config = dict(
    model='contrastive audio-text model',
    dataset='babble in 24 made-up languages, each with its own sounds, syllables and stress or tones, from a formant synthesiser',
    train_examples=39062,
    gain_aug_db=10,
    n_mels=64,
    hop_length=160,
    input='log_mel',
    spec_augment=True,
    win_length=400,
    tokenizer='word',
    vocab_size=7471,
    loss='softmax',
    embed_dim=256,
    encoder_arch='convnext',
    encoder_norm='layernorm',
    encoder_activation='gelu',
    encoder_mlp_ratio=4,
    encoder_inner_norm=False,
    encoder_moe='top_k',
    encoder_num_experts=32,
    encoder_moe_every=2,
    encoder_expert_mlp_ratio=0.25,
    encoder_experts_per_token=2,
    encoder_shared_expert=True,
    encoder_subsampling=2,
    encoder_layers=6,
    encoder_width=256,
    encoder_kernel_size=7,
    text_encoder_causal=False,
    text_encoder_width=192,
    text_encoder_layers=7,
    text_encoder_norm='layernorm',
    text_encoder_norm_position='pre',
    text_encoder_activation='gelu',
    text_encoder_mlp_ratio=4,
    text_encoder_head_dim=64,
    text_encoder_fused_qkv=False,
    text_encoder_bias='qkv',
    text_encoder_qk_norm=False,
    text_encoder_layer_scale_init=1.0,
    text_encoder_parallel_block=False,
    text_encoder_inner_norm=False,
    text_encoder_moe='expert_choice',
    text_encoder_num_experts=16,
    text_encoder_moe_every=2,
    text_encoder_expert_mlp_ratio=1,
    text_encoder_experts_per_token=2,
    text_encoder_shared_expert=False,
    text_encoder_positions='rope',
    residual_init='none',
    optimizer='soap',
    beta2=0.95,
    learning_rate=0.002,
    beta1=0.9,
    shampoo_beta=0.95,
    eps=1e-08,
    precondition_frequency=32,
    max_precond_dim=1024,
    one_sided=False,
    adamw_lr_other_params=0.0012,
    max_steps=11400,
    batch_size=512,
    epochs=149.4,
    lr_schedule='wsd',
    decay_fraction=0.3,
    final_lr_fraction=0.05,
    warmup_steps=220,
    weight_decay=0.2,
    adamw_weight_decay_other_params=0,
)
Rows from block 3 of the audio encoder of a small contrastive audio-text model, named by matrix and row number. Rows with one number within an expert belong to one neuron, the router's apart. Each number is 500 + 40 x the weight over its row's rms, rounded and kept within 0 to 999. All counts start at 0. Numbers have three digits each.
After each expert's rows are labels from the 100 clips, of 14848, where the router gives the expert most weight on average: "top examples" is what is common among them. Only what is clearly more common there than usual is listed. The data: babble in 24 made-up languages, each with its own sounds, syllables and stress or tones, from a formant synthesiser.
# router: router (encoder.blocks.3.mlp.router.weight, 32x256, trained with AdamW), inputs 86-171
# up: expert up (encoder.blocks.3.mlp.up, 32x64x256), inputs 86-171
# down: expert down (encoder.blocks.3.mlp.down, 32x256x64, transposed), outputs 86-171

# expert 22
router.22:468556489467516535472557493472509508480479485469502498498492510462358459463460522533539529479474513463462431523482517469473465555524451481480504424528416519508506504479482550533493494466475567491470561536519505551492524480469555498467515598570550465484471513
up.3:435486577526456554483514500441538500448522450564569481475578494528489401520459532522440531461521418447469562522475503510464543513510539576533440452474522478504491504476505415418484552483580524476522486507473527606437474478515508473556505447499545467459526543
down.3:490534500539512553532551462491519471516494486479494530509518547477468474491471467509486495505489477516473553472528480539470520512498570458478538502529460459513504561505525537571507532459531509434489482581460536471482562532533514514494514495534496493450474539
up.4:468505488495489500525532504500515564533525528516491469550551551528495532424535491482511495495609564470534526522516478511524526529487523420537508472489577520504477435474549520492466525535509523514591507525469515463504495505478544449549441464478509500581459469
down.4:499443473511535486549463475437525473520449466526460483492477460478521584538474459520488431461515560524484500515517449442474484533556503509516554464523610515510456539510557482491512534629499483441497560423487588573479429480563574512461463494502464540512519411
up.5:488478463405565559525502467465512522429427439457533539453494474526490556446459539491472528511555573500473435496558541539482563432544453564565525540548469463430506507414544488494526370500455555556467552543549516535528462505500503494488550459489453521453416516
down.5:483528416499493506548506527527494593447473500553498409520402459514524474533524495456442513539458518459560452417490586498514440488476499482441556479474510483554456569459487437469505471444527496453510471551545499468430511534426536530470425493463499454500535514
top examples: prosody: stress on first syllables; /ɔ̃/; /h/; /u/

# expert 28
router.28:528490525508549559524506559516450453563479487467461523454572571532515521475506468432515507502519527562440466550547507572429483474547471523467535531511447488487549496550458569468525470539485583527584519482461459448514520520459572499528466557534465527527434452
up.3:495508514485537572478506389463544517413524487514506499529533460521592518424508533432496593490455448544498527491549474517498505508543473512516539526496483476487518550492536496538495523525497585494484531476486459525405483463506485564613528464473513575468525511
down.3:457491524489482527570536515500526422489485558449461483495545449491491561538504509550479501554477510434541530468459510537529478544517517537583450466484554522609443458482470538556495563544445510508529526503420483537504516455532491568511553448566433495481524542
up.4:488493526526475483475483521549450537496599510543589550508456443494529482595521501474533435505450502494479450547595487514479493410518551509548515490534549405497541450569441530464488478481508498482561485449464456522513546597513504457408503499514516514611437506
down.4:434482469450501470521540460441563511472511527498531542441535471532499508526539487506440562452581520528538497482534537476437551552525445463478507501553510511563448528521491461445477464576532445509550581473531552498539391540470462489416481548463494518463457488
up.5:459514470482534475562542523446461507524451578469459476507503545493496482544494457533505561472487468576492486557515538412446518454495510502534566541500530446492501487482491451538547542432561537522510498498497477492500428447545485466606612509442524567493513482
down.5:471486505519521514517527421570463486446514498438535484516491562491476550451495515483503502466468550584475532458420472435501524523535385478458532506443473497476508545500482519525522493553491513478530590546531522459477557512429457533477500454385485516502489426
top examples: /ə/; /e/; /ø/; /ð/

# expert 26
router.26:569498462482442464476462477561452472534439473485529547564522502498506492490488475504451474510449446578523497467509493505498514475513494487461466536547412466452489533527556511479481475421569477525544547472523453509468461589560550525526480492413442539532492467
up.6:507525458500527534486421592544507491492500489437448436507448418509485552480494496507551422441505500494469459506502494508479514510492516475488467543485516483553530525511496508462450527491535537513520465476543557490519407463409420546479475470516473491513498579
down.6:452482439505526440575533495479411462571522546556472411515490494506481453541451534562461457480517554471558463460436443452490509437514515498473479428452458478482502473476485527485496478499484482458484507525557433575468497564506482473458554459507485505487429485
up.7:451472449510504456549427489512529502581517476485503518513538535511498524564521442516490451452472486517482464425546487566581506433461440469508488465488436543454446430510479561415516428542518531588492493466523501499493629489581512488484446531488499457503573521
down.7:447567512508527507520476469476500492446481467498462531508522525489496484461483517501437498512445480539496471514480504559485477467503500508505458526526548578523497510550473463500499440528481419547499515521509451572518413527434538457492528505492488513457515464
up.8:454544423544535551483546519491487504525596480450497468494516495529527477524511475500471475447490526589497443526540509545502443498516546480496459503368481470476525536526485420506426514425500478483541509504496524565517527558476482509519454519480445524513538562
down.8:465479521450528461522534550465517565448525548422546484478504608528459579461484476560493473476532447526520445485515486426564538532506472463476492466479476486505568507527535492488427544450466505576470508435476484511511473516484518490514499505561472451559454460
top examples: prosody: stress on first syllables; /aʊ/; /ɑ̃/; /h/

# expert 1
router.1:542485498479468555435440499469442510539467481455452488488454475498473503468499555501462473513504471540564533581542446445499517567485471549483503468484504538538458576492596476509496517455543550471448470543570544466463468507494476494432533458456512428586511503
up.0:496529563452517532512489567510469528505462530513542504547466485450489481466476534531556529546508537412581545541562452605473481444542556439478497506514487436501519544443460495477471512448545495544441506508479535502467371542463487522495473519479498444538486538
down.0:506442535565512514490512577478500478460533414523492502578473515517541557562440475535582543470486481491437531492445476500455479516512563536435507453508505499518425572458466520479573506500524539535452427506495500528546513525510447509514494565556529476484459505
up.1:491439528516524481474566504531516506436557575459553502559494487476541506502490463472517476427424442465465486554511585507488479507473543515503504530527630505497514493508480525531531515482520492492477433462542466536522528552572509496519510484420501436543531541
down.1:506477490510425472510502522543485529445461453503464538535509534522445504538497519462535464469463533502506484530589512532473497512460431500484511564463498417525448481445542503444488555496388536531541524446565563455487541547552565525499525484475495461478571511
up.2:599521420501521532552480547544408466568556517464541540473515567490549459528500480475489533530466553486493468532483453504513471474469548520482495502504519461499535476491484542459525511442526427458481507470436527452505478514504558535536492501500435507506571539
down.2:547452471567462524414513547485470493534464490437515516551557515526529537560560488495472473455504447466479522451479481500502424529485552498522485454528488533527571362584472428509518503535533463474531508472469508480503535512482524504427452548462559466498536548
top examples: prosody: no stress; /ɪ/

# expert 11
router.11:472486484484462485412489466474489552541503518508452484521480466519416468515554555506515521495455426540504576549495478436466499522515560537455466522488484545573466561536462528459447469508547613454470495539530549478463471534451409532464525457506482417533502527
up.0:492484542506451465553551554467525550516491546593450517519500481451506441532481514544493526518488458439457547539501527616518516510500461437516543513482511524500535542572481497527512477507502499508419529518442576509558421457492465438489457534500488556434483575
down.0:488434601605479550542501486442424519520563518506488510479520550461523388512485504519537507488485482471447451467512481427476446472576557488579517541530507513550515528543520475455525504431557517486455525465459463540530510467533508504475565518540503476564503489
up.1:463513476529472464533492514546434502552520599551465570548481481526534493490485529478424525471551461488520527486525471470563510486469476534505476499521425438480491529528561563448437551582488422471443471501492481479475510458501509381451502509458490487468438518
down.1:428463539439444457527553500526510461497530481548477433508475560486545475452562492518487545493475465494489531497533495486491504533542463515437503477447489522497567452456500539405494511491535522474544545501498516474537437541539526513454486513547510521501552465
up.2:493465469515456510506502553521554484526527520538582506499514500555501439495477478504535535542493486487428561554487555501493507467513421557467491483479524483498553489474529491544472511477521468522485493519478422490535480454496465434519504490461626501477557570
down.2:492544444543519463522561479541510533501529453509426483570525519504493419489473510488490487479417527453464491467512594500463497548565492448461463477513518535544435508528506505469469516485463472563513523533515487491504570515539448580523469490463492532507428490
top examples: mains hum

# expert 4
router.4:425528541529496426516515556460512459551541497580579442510520515475479478446528561547467476449466520470532561454476470504561477542519517455474546465470555480547492529439465543540460565481521413411452493528533527491459519505495446517452499437488525514496569549
up.0:500499534506470450572504533531553446418477474551553479549477552417479505519500546486460587461480459464468455516500469526539505522462579529543456514490441450473491344535489442521514482452518487483527497526495502557428490538497560561527507452483506517490521491
down.0:479507533453424535514424545443456506507533583450483507462557515566480464418525457461432521482549460481516508500456528513539452570504541551490511457493564422594479556502507497521475430494496485464457457492440525499509573561456494556473510461492434516458498487
up.1:507481499493600508452517491602505557456493521522511487459525417543530554516500585490450506423496559529475461510488522503469502498516544440518466516444539499490480446534494521551508559579479501502509518505528474452540632577513494500496486479549522534497453509
down.1:545517466531460490454520466462496466497478483478542522523528470566559482546533438519455496426520537498522433490523448610517447488527453511522530509501431507457493520431535538525430510470512511477449493488514591487508459538477517535450533505417512546488492504
up.2:494494505512408536512550550485504493501462486515497559425533554520472493507458511495557497525511547491511477458526566470421464503476563520555460452574446526477452566560501505538498455450533418459581468496471595482401500516574534487505524536448490484566456511
down.2:490602494491529487496516482515552491570542474466530485470413549440473506433506488450519446586500446376608527550457553445506436500447469475526534552523496563534422586465466521535474471532447548553551507552538401491451445487508406466503478490501474465546509489
top examples: /tʃ/; /dʒ/; prosody: no stress; /ts/

# expert 5
router.5:535508482499476507429527478548493524540491497524457461518493534485469435449491478502483533532536430548488489407477434435490482524496485497491580479493414479543539492448560532583547583479505504428437472507525529470509596531425444412378523477507503456534589540
up.0:503544423457522457443438523515494504504508506535505554521555489570512468483540548486535515432465548474481481431492554448492494536504638518511458569518493510461489533489505501484555488566474501556496587457495524625512513505473503539504489465459519506470545488
down.0:456480499458554583437532471580478482543434559470514458498452442514513524547516575461454476483477576502449477507478491541521538434477540550498442508481567546511496560531490599486511493392534513393397478529417496517440534550552468462534541519520500462497507493
up.1:456461488503530468564506511542486474575482532543509542496520449463491435515495484502453508425466547576526590498491537506474428491501591508464537456481488505488479497496468440551550527483555499482476502464534445563485496529506465532488422452466438416469479495
down.1:480553480566566546469510532453524474459471507482445523591501491500460510446479543490507549479462497486475455517475429450472528526468578536476488520500597550520567434508507525474497540514511524494499539532502501500520499478476504552502508519543535477488463536
up.2:461532479465579437578467520540569457488543474443500443549505533531488427538518490570493500470494455508484489441495462443501454483506471504484505490470507544500488403406442446495496467479433532483423515467510483516557552518479549492531484477513432417442473512
down.2:436441484565449487480493507525463424557476489531494504500493421442466481504514490547539559521430458439455483593458501428485529498546561494476505511533592533562578506523508496518507498523511535534427573537479451544473507458538497511439495515504503493455444534
top examples: clipping

# expert 3
router.3:445545466496492454417505520508508523545427451513478538532439511515488504475596466544507526566416421420478577517447414473477511557499552517471441543524481546511486513470475511492467564466504460470473467480543562480469465507532489539515573509519542478466570540
up.0:539550562479481541534547490597489523434471475527481528566422473469495433495514498487557512475502536440489428525469512528496528500489546533478478486458566548483477537510546536543455548514425512463499457498536445499461538425501483551495556493457516588508527525
down.0:477511568467453439514497494483518517457441581509573483477471490530452464550479497528465456559535540519507483488543563506448489444502463475529522454451449503508482526487573435492479456539536489453497481565562542436482537462492498476486549517528460511512464470
up.1:517516489510532520451557506478516587504533497479525452576514560525506485533495485486487446492519553538547462510533511563498481489481415511450483496455504467521479554495505487560563479477544530557515499488493489479503643481465492507487534464517475630476491575
down.1:477508485512448500561597495596543507478512497549524535513407424485509504515523552497526488537458527474484489454517552465479487557481473530503445498492500557520564551457492482511555512554495572468455536459517531406487536439499530545531476435482420529481448509
up.2:518460526457524482472466565596505519565514427501495494506483497495420516477454495591421473556494462509497461534561503570487484444511425594498481518586473597525524570506508546534496429516487462468484560461482513475501441488507569505401509470537519439478522504
down.2:544408506501460483530577563594462494473502478548527465505523506516464493570427460486441460488549520529501515506525536529568517514430474454512552515503499488571504604539555525456478531424522489509531537508449452397480518489488423456491444464508467526493415529
top examples: reverberation